Weights of a small class-conditioned image diffusion model.
Model: activation quick_gelu, width 160.
Training: 8000 steps, batches of 256.
Data: trained on scattered letters and digits in many colours, 10.5 epochs.
Rows from block 5 of a small class-conditioned image diffusion model, named by matrix and row number. Rows with one number within an expert belong to one neuron, the router's apart. Each number is 128 + 32 x the weight over its row's rms, rounded and kept within 0 to 255. All counts start at 0. Numbers have three digits each.
Before each expert's rows are labels from the 100 images, of 14848 (inputs lightly noised), where the router gives the expert most weight on average: "strongest on" is what is common among them; "patch colour" is the nearest of a few named colours to the mean colour under the peak. Only what is clearly more common there than usual is listed. The data: scattered letters and digits in many colours. In brackets: how many of the 100.
# router: slot weights (model.blocks.5.mlp.router.weight, 4x160, trained with AdamW), inputs 0-159
# up: expert up (model.blocks.5.mlp.up, 4x80x160), inputs 0-159
# down: expert down (model.blocks.5.mlp.down, 4x160x80, transposed), outputs 0-159

# expert 3
strongest on: count: one (97)
patch colour: white (89)
router.3:094182087119178088092139160105108223142156071144108151152111101161082156093160098098090146122124145145123140133119152144149133140133128101152141089095127069112133092158156116094134078108100119157089164124127075153140147113079146174153107103154160064233113118113084199119059155136138069137150129102121120137133152098099160145124207186111103129133091174198092126152095113093120154076138119097172138161075081119086165145178144103131129151113154085105172077146148122124137143136151125
up.6:112156050154154126098098115124179169126192173095085223063115065119099186124075144175128133137133100132144117132118133123120170127121117132116168141161138122174150104108171099118140099137101111135188143140103145141123141131078138139119125111187182137076148171113104145113061157113148091136167146116133128139071080078179079139077140188069084145113135178132169126141120059086054085145123078120127119161143081140126118083143125159100093083121173163144162131104127110152169122139128091
down.6:103094125089108143087229173154133141117140142162135114129144109179114128125120091184093140077110147145134102125150091141104049102091146104191108123120117112088131156161101118135150155089117132185153189114158086137172067088122173093117172093124109188166101100173113108121130043153160129171165100166101090142100078079177133198116127112077106154136165119133094112074168167133122158116093105112121104114142104145123138155101154110108110190093111126119099095146151128201101118167190148
up.7:112139088133137134126141106062129116080168107162090192138131133142101147126162148076102119119157139092087161165165187096148103137168100198143114137107184079118108166156131101143150149161104130154125201145117088154099142114103166138165166106126144172129206135143171053122058144136127102177161175145132141145083099110136091145104143136068101158184082089150130111139047105129096126138057117135156180147158136073170130121158147085135076097153177140110167158134131052151121158123109123
down.7:109208100126075160119152147096173125127134060099136106178107122165089095113109135172148164149143092097125159163165068147125099074105149069126171123126124088116199070082171110092136125113106101163143136115097071131132129090080212092132110167144139129128130169147063197159156170180152113148135060110078126140118135071148106161117082159108145139118112184169091144146106130143160148154183111141087095118132114190126112143129134136095136096103086087113141117148067142124110139164152187
up.8:088096082135155160098149142108135138077158108131122182123115116155106171151124142157140108164156125151122154127161194100165147127139077162118112140116161148105093124111131125112104107153090144144185204160112078090133139081097136176124141131158150119104173115125167103112076142137110091164098105160131105118113059114155098151120185132058000151156112099082104111086112076118091086127075117154149110134107186098159149082121146187120117108126161167187127160104146090162219139105152105
down.8:118143164111113124109152122180115098110118140123105114160118092108127122119112117157092133079137089144164110169091064140096103107108154159107138139152090089184146117133188101175176115161162099137154102110153156145156143067169155163139147172084088145163086136169070108165144091149152145123091149143115119145142168069182195199166100163076157191168113130124117142124168125078112125102104081178135115080113122137131113159104116157140153124089170067102170031147087131129190123085186084
up.9:096110108135151110142147175096136119068190115184084155188099123144119176130161169124088075096167136121120150134179178167134090123150121168160133119131110074075114128143116139083091145136107102159143201152141071126095126078094141135179148096139164151112164089120095104100138166174110122122127137132139098128087106135174136123091157134107110140185123107122087154094178121143089090138099088183177117109118215126158127118144216158134116095153147157159198131080099039156185127139134124
down.9:101179155109107086126142138057120158138106128107079159172141085133091109129107131166112151132152105114139105147164140110105172102155156172135144120069123094162090050100223096166164070087189149145151094081106135119152155094158128203135100144106129099139134185157098160165124144115150154123121084128162144133111182100069131168148118172094103144173119139144135085209124152061132108140113083137124132133098062100135116182111130140159142099066171096145165102170124166099127134110195127
up.10:137091093131171100165131105162127158164131195139170079068124127145130142130109121086080195092105136108151136116103118076133123161099136081120151138170187107145132169160151162157118113156169111155073127104116192109116148156099099098147176144117112185180160126124108108088105158098077046113123116081098106099114125111094175110137149107161106094171123098127130164154121115179172133168181176123153118171088110103178082109117149077167119161197162052101079142117142127131102182107099189
down.10:099081119148124151131162112109070089161113081103112133092180151081099116118147086096124128186125169141133123190069171156133127073123104056135100065098168147116110052146221070054138119098057128145134111111151122134107158112084133101172088159073165085086134115111156130130129162105081130094122116094151140129123152165136096074121111185108177135135137158130152118172171163186132114138138173131139097127201088134153116155086111126128119110115097134155098090133116093128189125107162160
up.11:186152130132152110112157101117179155149174131118162169134068102131095160113104160159080113148105092195157110128093168139126177099153077148112127094083189137112115143119147116118096145117088111175158176171152155119155185065067137141091101059144082151108177182130149137099103126120128114198159142157095161147126064117166154121094147131106075135159100150124129140079082071109071109152065100133135104162114157113147156090130107122132107108136111128091078138071115134111187123113209078
down.11:110172068077136105135137166095162122096117102162058160127112078184156084122123170173116130097176085116137151170185080103100096153086144147151147158144151119088155130113130123150146171200149142104171188156134127142142146125178157162138184134134117151117087137174068128151057116155144121138150073188092155123090074117115127151146138130169164113149118147152104158111137129107121113127112022112143178126180117171107143126164139112119114186148151070136173092128108080176084101138082169
up.12:156142161095117105113127105149124130138161096109139129152027124153122105095134136130064119065142105169137050108133089145143130117136086194104141139039098190100128127115117112165131162119135141132137110179115175093141189098122202136041167085135065152187094124155125144126107109162130128166137114176094102100135056149168182109111122086143124145103081111149192128091083107117091105105091109141143121098176151174128084130115124120134113092139073147087076135147117143179157102121148105
down.12:114091119049148107150109118055121140119099178139073142169163125082156104160083157179203065155071183121118114114208134112144150153078126157138151116182166093114163078101155171110154150159139155122117152146156123111173113110087075115107108139125165104051139169127163111135101159118176135171147108124121123049057140159100090064146146144137123096146121099125126138117111096114112065112135112111119199164084119122124183078131117099112088101118111125126163129090077151122152100138103102
up.13:135127129120150121137171128150063215150137062094081153138130141123095050089092102078125132139134068132086051150135064129073102187158100160128109145116115136156184173146153136109136171120089092106115115167135118145137157092130187132107140078104111123136084181178084146130162084119152167110152148133104128137129124147090138141141105093070127094117147152123133157111072095028172125121071093139086159154138091120082101168142100082133149141104138170088150127124137071134168148180132146
down.13:105143117144118089098103046096127097125078103122087117128107114135150118157101160086189143116097153135119163103166138089174114101125095121125128134103162142100196112146100154152129195087135167096134126133183106150129121196087188055071100169113122178119149089117169143131097192165103088091132127152056113124139092112185112130138130107157124110149153124166153118156086071125152109159162083108092106092108157154170147076179117079095078088152067127116085138117087194110087107091105131
up.14:213146134131096123140123144097220163116130158080085156137133110136140170078121156084113112123058104138124133101139093109164158075157094148125093149138149127117165074182097067185158108145128111097142137215131193101118117124106122116135162142087143140134189191075145105161056114137098111101121148091155118166145129179140104086108136124077150123193114108109179100124090162182094112166089091146158166120136159105098133115139125083137134142147114157142174110148120097113211077132096124
down.14:084124100119152172109104125118094124161150087208167172098152176103092096185123126145133109133154127104081079116164118107091062193106195130166176161152100108141145188128082139058102152108113146173108122066121044153125126144119176133114101152130104146135100110139103135111129104147141135216187140155093125076148111063147101169121099171128079138096099122151068111146103108108157143099134121077102104086147148151144115162165146132118116145159147101102154150137101193167113170119166186

# expert 2
strongest on: pink (61); orange (45); white (40)
patch colour: black (99)
router.2:146141091116128133111090102175182129120125211136155145075157203159153103137104161125154148154167146151051187138100109071078129137069134131106060123108136148115153178082116137181176155123188090133145096152107107136144089120183154047152139150163111134107135094113150086106164085104109159122121107163111156087159110153094101077152110105187185166078124138069107128162153132121123101115141152110160068103134128132132139089111042134166189140088133148127142107161113139080106112151110126
up.6:124123124157142110158095136071105082140088140102141152129128124152192139145169161117140153074117136125106129128111152134141068180134149069100143156125187170062079098140195148117093116194153111130126198114176138143135118139164167152126108103045127141103159141124156125118074107083102173093129064137171159154089120123156088147112096120149098138133178095131160077213124140181166130132103165082075120146137112127130148152079190179154107103097066093184116159096105151146120088089122156
down.6:153142100077095156118180166192102154097149099120151102081141111128087136096122093162076072148176129091176124099143104114098153111120087146148133125096123089201148136121106063098137154131077131151129129117107094119158103131098063131125095130207179108170154134111082139099133171217154069222162157110112110120152142134131143132143130133112137181184052126161136150103160102110112164127082124137179175126133131151115162152166099120110165167096160142092194116165138112103138186166108131
up.7:126122121096086116115054073143140161166125170123149135154128084133117150133098053094105149152165118165101110136109141120125105121137104149157144127099188142181135206143150169115121142097187169122142087153141155145135103135097134071154124151067134136173156140136177102120134149147149096069105141120103162087069052183138155132134102116068082109125080159126165146202072106151153080114124044135141181061119101100167114128157111156190108101105124148095075107102108125166169154147120162
down.7:098153094135124198163200197106099105121128060127115142093157120094141112095105147139131130141091130089124142123158100103105125160135134137111124128101080088099161071089123090116140107152067105138134138097116091119134187132095129166110134124154126128056114096135084169153129115149102134181126089149117102148166195068104098175116148123174129117156175129152093147076162120068108215145190193112093128152080152138053125102144128090089125207146118085089148162188146156088126097113124135
up.8:087114187101116124129079127174110142161098149088170085109195093121152086093122141101200116123101122079133098108116010130127131128164128153151163206147082137163139138127155106137161093104135104131105105102132154113121125146145126064109089143144155123159051143140144107094186098134109151191151153162100204169216191133076109124120132141149188124097101171141140133116115163136172179161136163135106141117129188127140136139123106098124134141148139103071074151156074123102113100107150115
down.8:195145093116181086153174120098118096138145148159103169116039201112152098201112147156099122175117164159119189123124180117147145143081115110101084083134124194147111178161133188136129171106103198108126148146107139159118141126119095139076177130128106144063178099086162114168148144131185131078135132151111118044089055152125104075125132097110096149129160104129151088117083100126152101123177131123145095082142137103115135084140130142115114131156118141125142100099179140134136101162059093
up.9:080149089134123108120129112059130145109128059119131151137111143128108122135133182117100101157075111133126145117173169162158057137138127106131115090072134072106118098133137129121149177137166139123154107120097133189138095133105179145134107094120192130139105172148066115115115139177154081198184133132079109112102090183126181104150090139083152156149128170174134080130161138107135146106115073147075140085083165132114081126143113118110078148169099138100125204098015133170124125055147145
down.9:171066145130134144143113146215144122112115154159142077084169094126116137137162096127121163143229144122124091137043086092070178145135151111138127160138079124133116150108105126142134093153122134130103130099130099063074115161176076117090158156163080156122120136124191133140145132093103138103088116118157126113151162065164096152098210129214108138129116111111138131150054116150135109136120162131143114124153107142146191147153135119155157095089162063147131121156216099135124189154090144
up.10:129154148068114104104130029099171138083136156098089118086151106115081141129172113153177110077128130142145100187122135113157127099133160125129154081175130137074155095075148163130155100120121093162170144155140109130128175152156114077107168104147091223144150104109098076180128065065157094121136150130101128150164070132178164161141143133097117113149128076113135133098174133078161137104149108124092110150152143179060093123120130142058155075096184123147148106125167068157160115102136162
down.10:145068101178134133137107211110117152154121118177145157149145114153178154162087151111115165163110161130087172086155092118098130141104073132153102148069124084188091129189128089119166169148128132119094132150155137125157109125131167148091124125068167051109125164139122199067167184179127165137161086145139114110100110144097085096118073102123148123115146199136133129139061097162114140146160125162196172132093117105178126119100133092195100165176063141118126162150129154110090118164116124
up.11:130098178150106122106157163125106114091124089113134151147139074135118120078122187164156144129190128086166164144115118122113120130120089144137151172178144061157121066129138143051105077183065053148087189142124112187104146098096150173114143089164165081183123173141117142112126106069127168137184106162155122163133151098137089189107128126075169148108123183095135154100171182138105125101076106152077161139148167107093162157118142082149154143151147139121178141142154113093159173139168105
down.11:142127138112142122170104082102091159150090153158121174139137185161154127161126060052114103121064122157115113116147076142154157075177149109143118081089116184138147157161120097221159170063168163148115133108105153111194135168139158108173064156081147192103120128141156146123176144174123082108133156073114116099147152162109147035156096124126107104135129085122106130146071149121142132184163154121187089167111138166156103153124092151116063124091106105146090153145091122126132113117130132
up.12:103142145192129154150101162165112146121110085142139118139125108167149105157112107115136135090141103153120103149044207167121166132178111096131137062160088130063122094107144181110127203165133106109159153068113161125125109121110153152136102179103086139155145148161122137123119167107097120140115135100150101137086082160177097098102162133125100202146071082133164128187111099125113132121171104128079090210198100131124083129169152129136125088126106137065111177133135210075161150115111180
down.12:161151117047109137135174145116140104154105133096137141144113133077133142088163149170084132092125106122152148121187064102165130136092150131079118214076150120166184148139141086163108070094125141137111161151138120118115125111119077094144114074112158090121118138105098102105143079159140099140127089158137155121151134068094174094162156166103113061106173147150129141067134075152152157108082122147170162058100137136135191118075077116142117131152131088198150083101025114130117117154133087
up.13:115097184115108127159062098172111106181066133063147075113151103121144087116132099109149148131116109082125118066130071133107145120147173119120143180190097148156143134127123142148139122115166106128092075090149180098173113139138110088129075162109113158142071098123124128123207133122122164148112118138119171128180206112087085126138132129137217168065100137143156163141139196165154166137150193092101172151108132133107154151105080115146149146113156119092051125172105159072098131112169126
down.13:099128129133120144155151151114132135138115159145150143116130160103099176173131141149151115182049133147108129106123252159179146145122120110092091089117127156105087144161090153121106100089093160130104103133138084084092158182116080110087129088162153119123168070115181131124160123124161135076154122122164164095124107190121110061087155089191104070092141134105175093115096143139113129118162160086131061102154168083148115099147133119136100138188094164179107200092198129125122110165088123
up.14:164085127104083155130104092177226087126076168121125081160158108141163142093138075159104155128095134123139124065122069179139139097140179133110122120114113146186146106147127056133105157134129180131071138190170158089143100128116149117090138131125140187136116188095100110125135170082085099126104142089139099164111146098142111145103095103136142072161154131108161143170157123170147153158120130090119115134093135083142082184106092075168092079177055076077076083133140164127140107117129101
down.14:131121132146198123182157143104045164157135083145179201109117149104128143124118142088170141099171129176119152166113167113120088182119134093156123126152172069064168160109150159117159116123096149087179146116105107121126171128131136170163091094186108094150078121128147103134152100181161149131148100172155161134064070134050121100123098127095155177054121097134079098121166101108145142116123087158122106153140079196095073093151156121124144097126178155164142121093125132064135108098121134

# expert 0
strongest on: red (100); brown (75); count: six (63); black (43)
patch colour: pink (77)
router.0:066176158140080114141113170155166045181146204145106138133124125163100137126164130182156159178122137109154139131125122095121123095126137154102135102186125092085144171075133170195105076147130100146141109105127103073101175058087107079103196134137095142108104105133123113182123134139149115134123117144121173097094124052133190158090170103141134114121152155145113134146154085101097110111164127128133072067109176101096135131110146148173131128087174145160132093144113157165077082181177065
up.6:122137129118159109109133122066134154138145156137228100103174178154105155101117188147091158142113123165108094147084147094115130121117110099099096149093128105080072119183138107197135141082119160183105144153112129143148099176090125101088109150141130139125185177142130130121100110037073048203149140107110170139129125118108084099092119133107059087144140108078126091153107121156123139134115172128209131161103070092162119134121152107164159147146102126145076148162172148120083194149133096
down.6:120064146171120120096111090157074124156101128145175116116150169123022117104144078114150164100142176092134102156122147111095105083138167061140119084145121125186070090120137124201121142070145114090113140049154143164100099136160107063137146125152126118137128119112138115128144110165170182156153156146151103164189146070118136101133129177114136175133148154150096114141136150120167152103111121102139122120126113146217183160113195162144099153074160175119109077138110066094152168098158146
up.7:103120086106130092145122139125089109128143134124150147089128125170135127159116137176132113109158136191197120106153166122150151112084085141154198134134197169113070112075132159112102141202108136150187159072069119067138177153113068156172086132153174134127087156166168125089105133128138130185143106171119106095127116074105097154122167101158101093108090161082137162108165120125112169128154147092139137126198105143081147121112067208101130111118188112136100087095098091091103115074142088
down.7:122147115156168100181109133137163140112176141130142123077122084112110104143125131157121069128164145190142141124126191120159121111120115092114172109163132110098143164117103134144120077171087097122164140106173101116099136133074030124123169108219134142102111147119138153113097113061094101116094111121150134166151113138152166146052148148149135126100131126082145184141136108138105188161193163122093126162179141107056142132124080113154111109181197100119138117156246115174155156102092148
up.8:110131100146196097124070125184150103127090146125178140094094121131159117158147149156127123159118137181148169131145211103140132165085081112119119144146198126090088172073111150126104134157116140099164141091117109092118112169135108117157113132169167102104111119139177091121108137137195110211184118138100174115122069149122106149114119143235082117129110138119118115153118148128113122122161199043101125065182113133114144073117105175136119091143135096152086105123139158137052123069110097
down.8:141084152155160156155169117142138080145110136124106087118126091132077146121126119196115146118171157137147142136121131120114147134076148087135165109206119118132104109105083132099108051171099073150162148129192134128134154108089076100141203072210115133170100114127152108148101097056125123118101050158162129148157119142121122148082146126129165134098160154083153174086164163165136157100142134109146176171169176120071158110071129169103143115160191101107144069135153129162152149098078183
up.9:103119060139091175098134130143133112097185126147134116125115132119092137062110144116120083135105130115098156126180097098119177109150134160105131163180129112117144087141143072120117108128065134165205166188144080111082147085133109175137150166163132135101136184090107167124165161132133075095087132141124144153147177090088141174146139176063089145136129161099099145125118077089134129146109076164198120105094090102139058150109081178094111113062167144153183136101140099136172169177169085
down.9:141154158155128111088134165184169080203134179125104133131097099096095148066156131132072125113109081163134126126156173130151178099121142163126098123133110122149123178110132042144157108132107130125148106113125107111123099069094135163165124145124102118177159068112118106157148116161098151102050115159158141157128085112170153202126122125148033106176143117119134104057121098078148108118126110165126098098116161153085110072115097156188147110148166086091101063180150191115158101144113080
up.10:118180103101137116148158147142165183106164170142116153125116087140128107121115093111147137203122135136114166127151128135134120119146134110106158147085087039064085176136072150159181192160133215096136141160102083167127111077061106094084150125167088099107096126128088101145169117113142127126048146171095124089084116098132143163107156114142125096088147148156095132133171134093074151099116093178121116085140164149074127108202126090159155164165172093156160125183136154151118179153128127
down.10:125098135109147165075163123086085108090097122112163122154106149137135093158124179111143156107084130104116104123147083115153120119173103163134102133148113212208140102130166161140129080128130167152118142152134129148115157138213168205118096103087122157156135130090107133165097157172200144134163130088148109150155142142090107102194123130101073134161115130178130120134100121157193090148097144120128128151099107140166168106158191117043145134097115187127125137132017131069143062105138126
up.11:072136100110183125118075115104037093111157121126142145096120038157148086156136126108091122144164117104177163135186176122112088135111087122166163183105154055087117182119097137075118172166108155077151142122074121115089066118155113151146193144148217148090141128122130090093114093113101105120093129158150172116108096060155124167077149140159095123166123132151172128141135127153124142136133191105080175102150162146076127082113175160106124156144107110151159146136129113153096149091104143
down.11:124089143079121096202118176114174089124116090147114158143126145147151118058172096190117163121120133119107168177098117176119158121111117118150123106139139169150128097109121099127134091139085134143126149141137130079125157135129070183116143159152086085154133133131197130162069171100186126086106119166194180187138095165090082057130159160106153087179118127076131158078179179119127097117139123055155131129169108144082117154122116102112163114100114124119127019174149122120123105143079142
up.12:120112094135151087135057143140152169110117205150120128134120060081142185160151093075099148083104135177147132100103156128159122116102125122144161167105130172174150133135112122151136078162166129127135148162153123089144118160164141092097175189076112145180143055165131080142117111092117102148041138144122124117159141058125138135142174140177084118161093065107133105105008120181117150129157136126158105156100141110184083128134129107165113140151160114196094099121100157148159133167112119
down.12:114128183159159179131141130095098106124158093138129130141145187138102103065115133131132089167177141134131151185099138138081107128107122114125111093126101090079118091131109094082163175114083135102148077093091150155102179100085115167178088082181147057079125158141118164096152121151136204155143117128180121130113128214113120114152081122088146111100130159131118149084206147044164124091093133188108099103132131154099132145143120166070191132103072118128163155128170079119085140092141111
up.13:149141121058170141106148148176146122160130123160110146159120163137125130069128178181185157099078133153061131090146122122140129151099160152132139068061128128121194106131140077170161125147112123097103068163100144116088110167138111137123118136173115060082117097116121157137168066104136171124099133109152110159176165188127146129134114079175146080094118162156086082091122160075085183132200122124167060126166123113129098101113096094093161149198125100144090120136089194130130117142165099
down.13:103121089141174123122126131086134152102090161138134134089160106074131114187136095136116131149199131178177148129128114137082141118137116110160138142130133109154096123120129146108146177093194113125196148097149144189180099154150098114107176145176113153190094174185136068155077159110184113176109118103173065123178133079107123212102158164125127133130117144114139131170108137127100113131094073105101129140122140150177181149117134138209104107094174119086171129168167134129165228127161120
up.14:136099084117168108096068153103049099091194123126142152141106046149108119136142115129112105080184129126111166107148072161122091052147104154184135168145111090123160082179163113095151162149098125194105119130110053146133123122100159162132123116143166108089163172108147154111112158149134097135103153173097115162100102065161092132086163172084083167173097138124149153060111102143105119167085126163178143165138143126117112128132126142090133068140171112143156121099128071139142191125184104
down.14:174108133130119099133159131127126087118191120118066131172084076140155106138095149142105123111149121172115147098146086149115165116078093163134160104169077086115087162112122138165184090188095124160153160140138185156120136085133119139118172068158125160134132136151086124102085074120146148081060099135108120157098053151125182163110106122116153107144198106051143127091167101062132113105145101191157173186126120166088122120146108161092159124150108103101141122140168108206099071122085150

# expert 1
strongest on: blue (83); count: six (80); teal (76); green (66)
patch colour: grey (56)
router.1:136133162144092113166119122132104145124132172161148131160100176117095176187123135127116163144151145078128155099089114122171132091101132140118149081105082096163144084115104128150191057107131136160135118190094086109120171095137181206069143188096092149104057107157098089176120160147198102087109161144161135121070168074136156165157162174099156082091155168084100182123132105161117075132123110147115154158127108146100174076150146122147133137110167149159132118165130084135095068129173087
up.6:167078163164118142134102051127064120178155189105118130124125097100130100055117087147119117099148136105126155049125132131152134176121180078159151154103156169076152182188126089152104105159081175157126141171127141126165118099118103129134127133093154135102162132118092160161105124107081122126128149117170096110114126177185112134147140106091126100187079072115147123145097104108101169189129150138148143180240121127130151097108099142114132109102097093158116062126110138150187150100054160
down.6:105142101073127115092207144096126114135118034186161128127167174171167142164165124070101113131137121159149137170139154141113117155103070146133122121107122129171105095089119134073102129131099112126175184081116144095135105156134226100139105108119129146137115173115198103078141124140105074126177112118089195176144122086087121152119117166148142143120101206154100084073143168174199117110134139085096099095148128171122106161125135142152118095151115113088164157104180136119063141153161144
up.7:120115120163088084120085142218118106060129157121131087087152206119159056138119125115162152153076141111119151092054131118109129123202134084138116141165152142159163164119089137120108186143117106143100092123114135127147091103166122096192122138164120149099074128108165105092167062141139161153145132133184178118160167149120072116136059117163121166089165167117104146156164145119137118151179191111131078146153088100110096144122067121155141155118155184081067124114106134156088160122165141
down.7:134071158120115104139120191082118157169120143160174107158177174101120114154124133127204169080075155131138158142086089131133180094120185102178114091194152126045135076171124108166102142077158123092135063140173181151094077156121137123172107112147084150147137184155168068093154133082089165135113089168094129141173148172113117134075125119112132151123135165091134150155130161132029161139179154077177093153126127136150110152121127103116117105128163141128100121125115150089096133103110121
up.8:131122112094150092129152141053110132088203107182106147098118078126124169103153139118145117097179094119122131157148143133155114142142106191143146139150111089128146127138151120087144116145098132130154196188133077121089148115088163147128177101124111108091134136131131106094070155137068104136093174170085114146105093099144173168074187156045063164193116084114112121077094077125098078109086076180162166161147153117116083156154118109117109071174168150125163111124145087154180166133103103
down.8:112212130142123130108165087147107120115135120107072147166065130165134124141097147158133128095094137117150140161198071128129104131101126140108154148112117073114169107071166162146197176133159157130122134118119098158128168075154201140125102115130117134088097150136037143150156143174221153181146089137059143119069103106123149138171113136084140095133157129151140126156084101037164103108122046155080140138089094160115156113137111142113136111104120119132163152118052148115121099130178144
up.9:114046131076150090147109115023156196097160155131141136115107139129121129156174122099166104170208108138098158133147196155145090126105132057177133101119127102091115168118067141150139102126112095140195188104144112160083136110149123082164127096138144148139082066119109082095098139146151068088077147136107070166112123166135130136131161093098113103145127080095103107139163171186150118159145066125138181157149115118133126136124156136126111131204128091118152153139147085132162157081091134
down.9:146186140172088133154172160205108108154136045133108141162181128142147126035147110106099173083117132140118108158163068071128131107159165169112089167081150149132151116110190137105151127141143153089061089144096137117155097129111156155101124175083130074136161195131153131115096159113065124164179068070166153132146169059113132116142126174133132173157116156161124094155098109116082147125120199132125091129124139162167109135085118137156161142088123138132110099133085164095077148147111152
up.10:110128144155183151120127176171111098106173109118145086168155151108085136178159136120129118116110156136099175151174105170125105136170098171123094110116082056130052168126134159064177125094111114188120139113118106152123144117087148114074189094151136166132101085128106126096168081175117151157120105151105127110125190135106098142097070124096199093097219185153121121124186157113141138068118074186117139114101141155128144161090175142131124133141166070113163142171116083120092189136151115
down.10:127111169135082108171136036086147135096115158163129129138091128143131128123125095076129168165152136140132104120127087061133155099096130126068147112130140180165142051118160124223103056128136130120122155135092139113141134109226084165155151170152073138129123149143124118162099201068133102107090148132127115125148099109132134136176147134136073087111112106057095166150154097079146089176140194130170136152126139123121105112101092118124166129115124158197090165093144137123160055120142088
up.11:168177191089139047136115104147104179187152076102093105168100104127118102153088077114080119118126102132165110065099058161129145116146077145177151150092154108092150174085086123109093114124121126124089138163112154074162114163189114145099080093125101147108125132115188156135132067141131112154146122072098123108114134085174126133117107114119116108147087114161169135086064091137160187110156097108088110166212135087134123151128161088084154089131156119119113093104073129132179171170144117
down.11:137091119133143189150172119066127106087134149155135134094134131115147156124188151137153121148087131139109138186153182136147154120104170126096123104158150205145140097222149143134186198092122150142159138128144107176112142153059163114132134109134149129127078113136136155150109191125132148110132131176178141120122063216121138117122114147147115122093165122076095137103166172117085043160075143141169145097109174148104158092162120135177128131156081137079100177131189113164070098090079123
up.12:096182142110194140122164153098046148088141173140102160161153107107113148170122105144158103106159136173101076155097124089101123141162115115132157086177149115061154087101168141141123118125104098179148121088130108162148096117135149155167142098137102089137091115143162131122072067121126168139140151144209130094078139101118126139055136103095199117076133105133136117134138105067169115059125115120125136139127103179054120130142097144079152092059136093110107193161177087128125188159113175
down.12:180084115168090116122112077150184110136126049137150098135095137171121112093175083088103165118148123113170187138148101181120129129107129114098063160069083140237118142136068109146156115131132119115118141194115142116126205090126099091083114127092120126150139139121052135137167140091128075127084065130084099141161126166139120130177093140136106156155107102116139168072120168140111136136114134147146127154095131103174129165091127113176165166178085185154131078156094142122133085146139069
up.13:138081154152146105120125122133180141124097177149076102131145064098128164117140076127142118084084110134183166114092154147150131083198055142128117136144137150153111052119178130106137111139133120112154113178168148125089183091118135145128147039101099133123136178089123091166124126033140113125140116164123150147129165095158148171125172107126120141110125131161132160146110100086092116146085084104162184186128145127118111168186129122158107084162118127071144048109151165137205168186164099
down.13:163164126090121127135166152162106145134184078093127121166113154168145112161079142091120144133162148112101120139160039139112122145055127135125168117118108115128155218143063142152173177146110154150085134140094118149212086150117110124132094182158154129145145112174116191111137091196137148164152098082137117114102070160074107094136070133104119139153116115063156100108139143149150121125158081148111078086122071149158129116095127124052166189133137144139119167177100111124060090116111153
up.14:123155170059111100077115102122182214135117151088158106182125183130167117113152159065163152124106188115125020132135148164146086116157157132123135119171156199097149162119130170101116136122170114082118150074103168048113120147129168102133086104088178142113157151129162113095127111160104121191113131094079173123162170115130125139168062138120138104090107133152080079130112163113106146154135139143116144128127178144122090156141113105149128094116088100130092166147078177094110115130131054
down.14:151083112169161136168120156155123065114178124108119131107124055123136152173119094212085127139155116124157179114112120098104191154106106126136099137122095120124053130120138085121167085153118161153158136131149118178107176111103050089105163087165124139112093074093134155157112087106123125078114106160186154129097110137133119136070195119167165178177123147120191180079159133134179151106123099101125104102165152106127154097127117128104109152126186124066143050129142126176178159140137187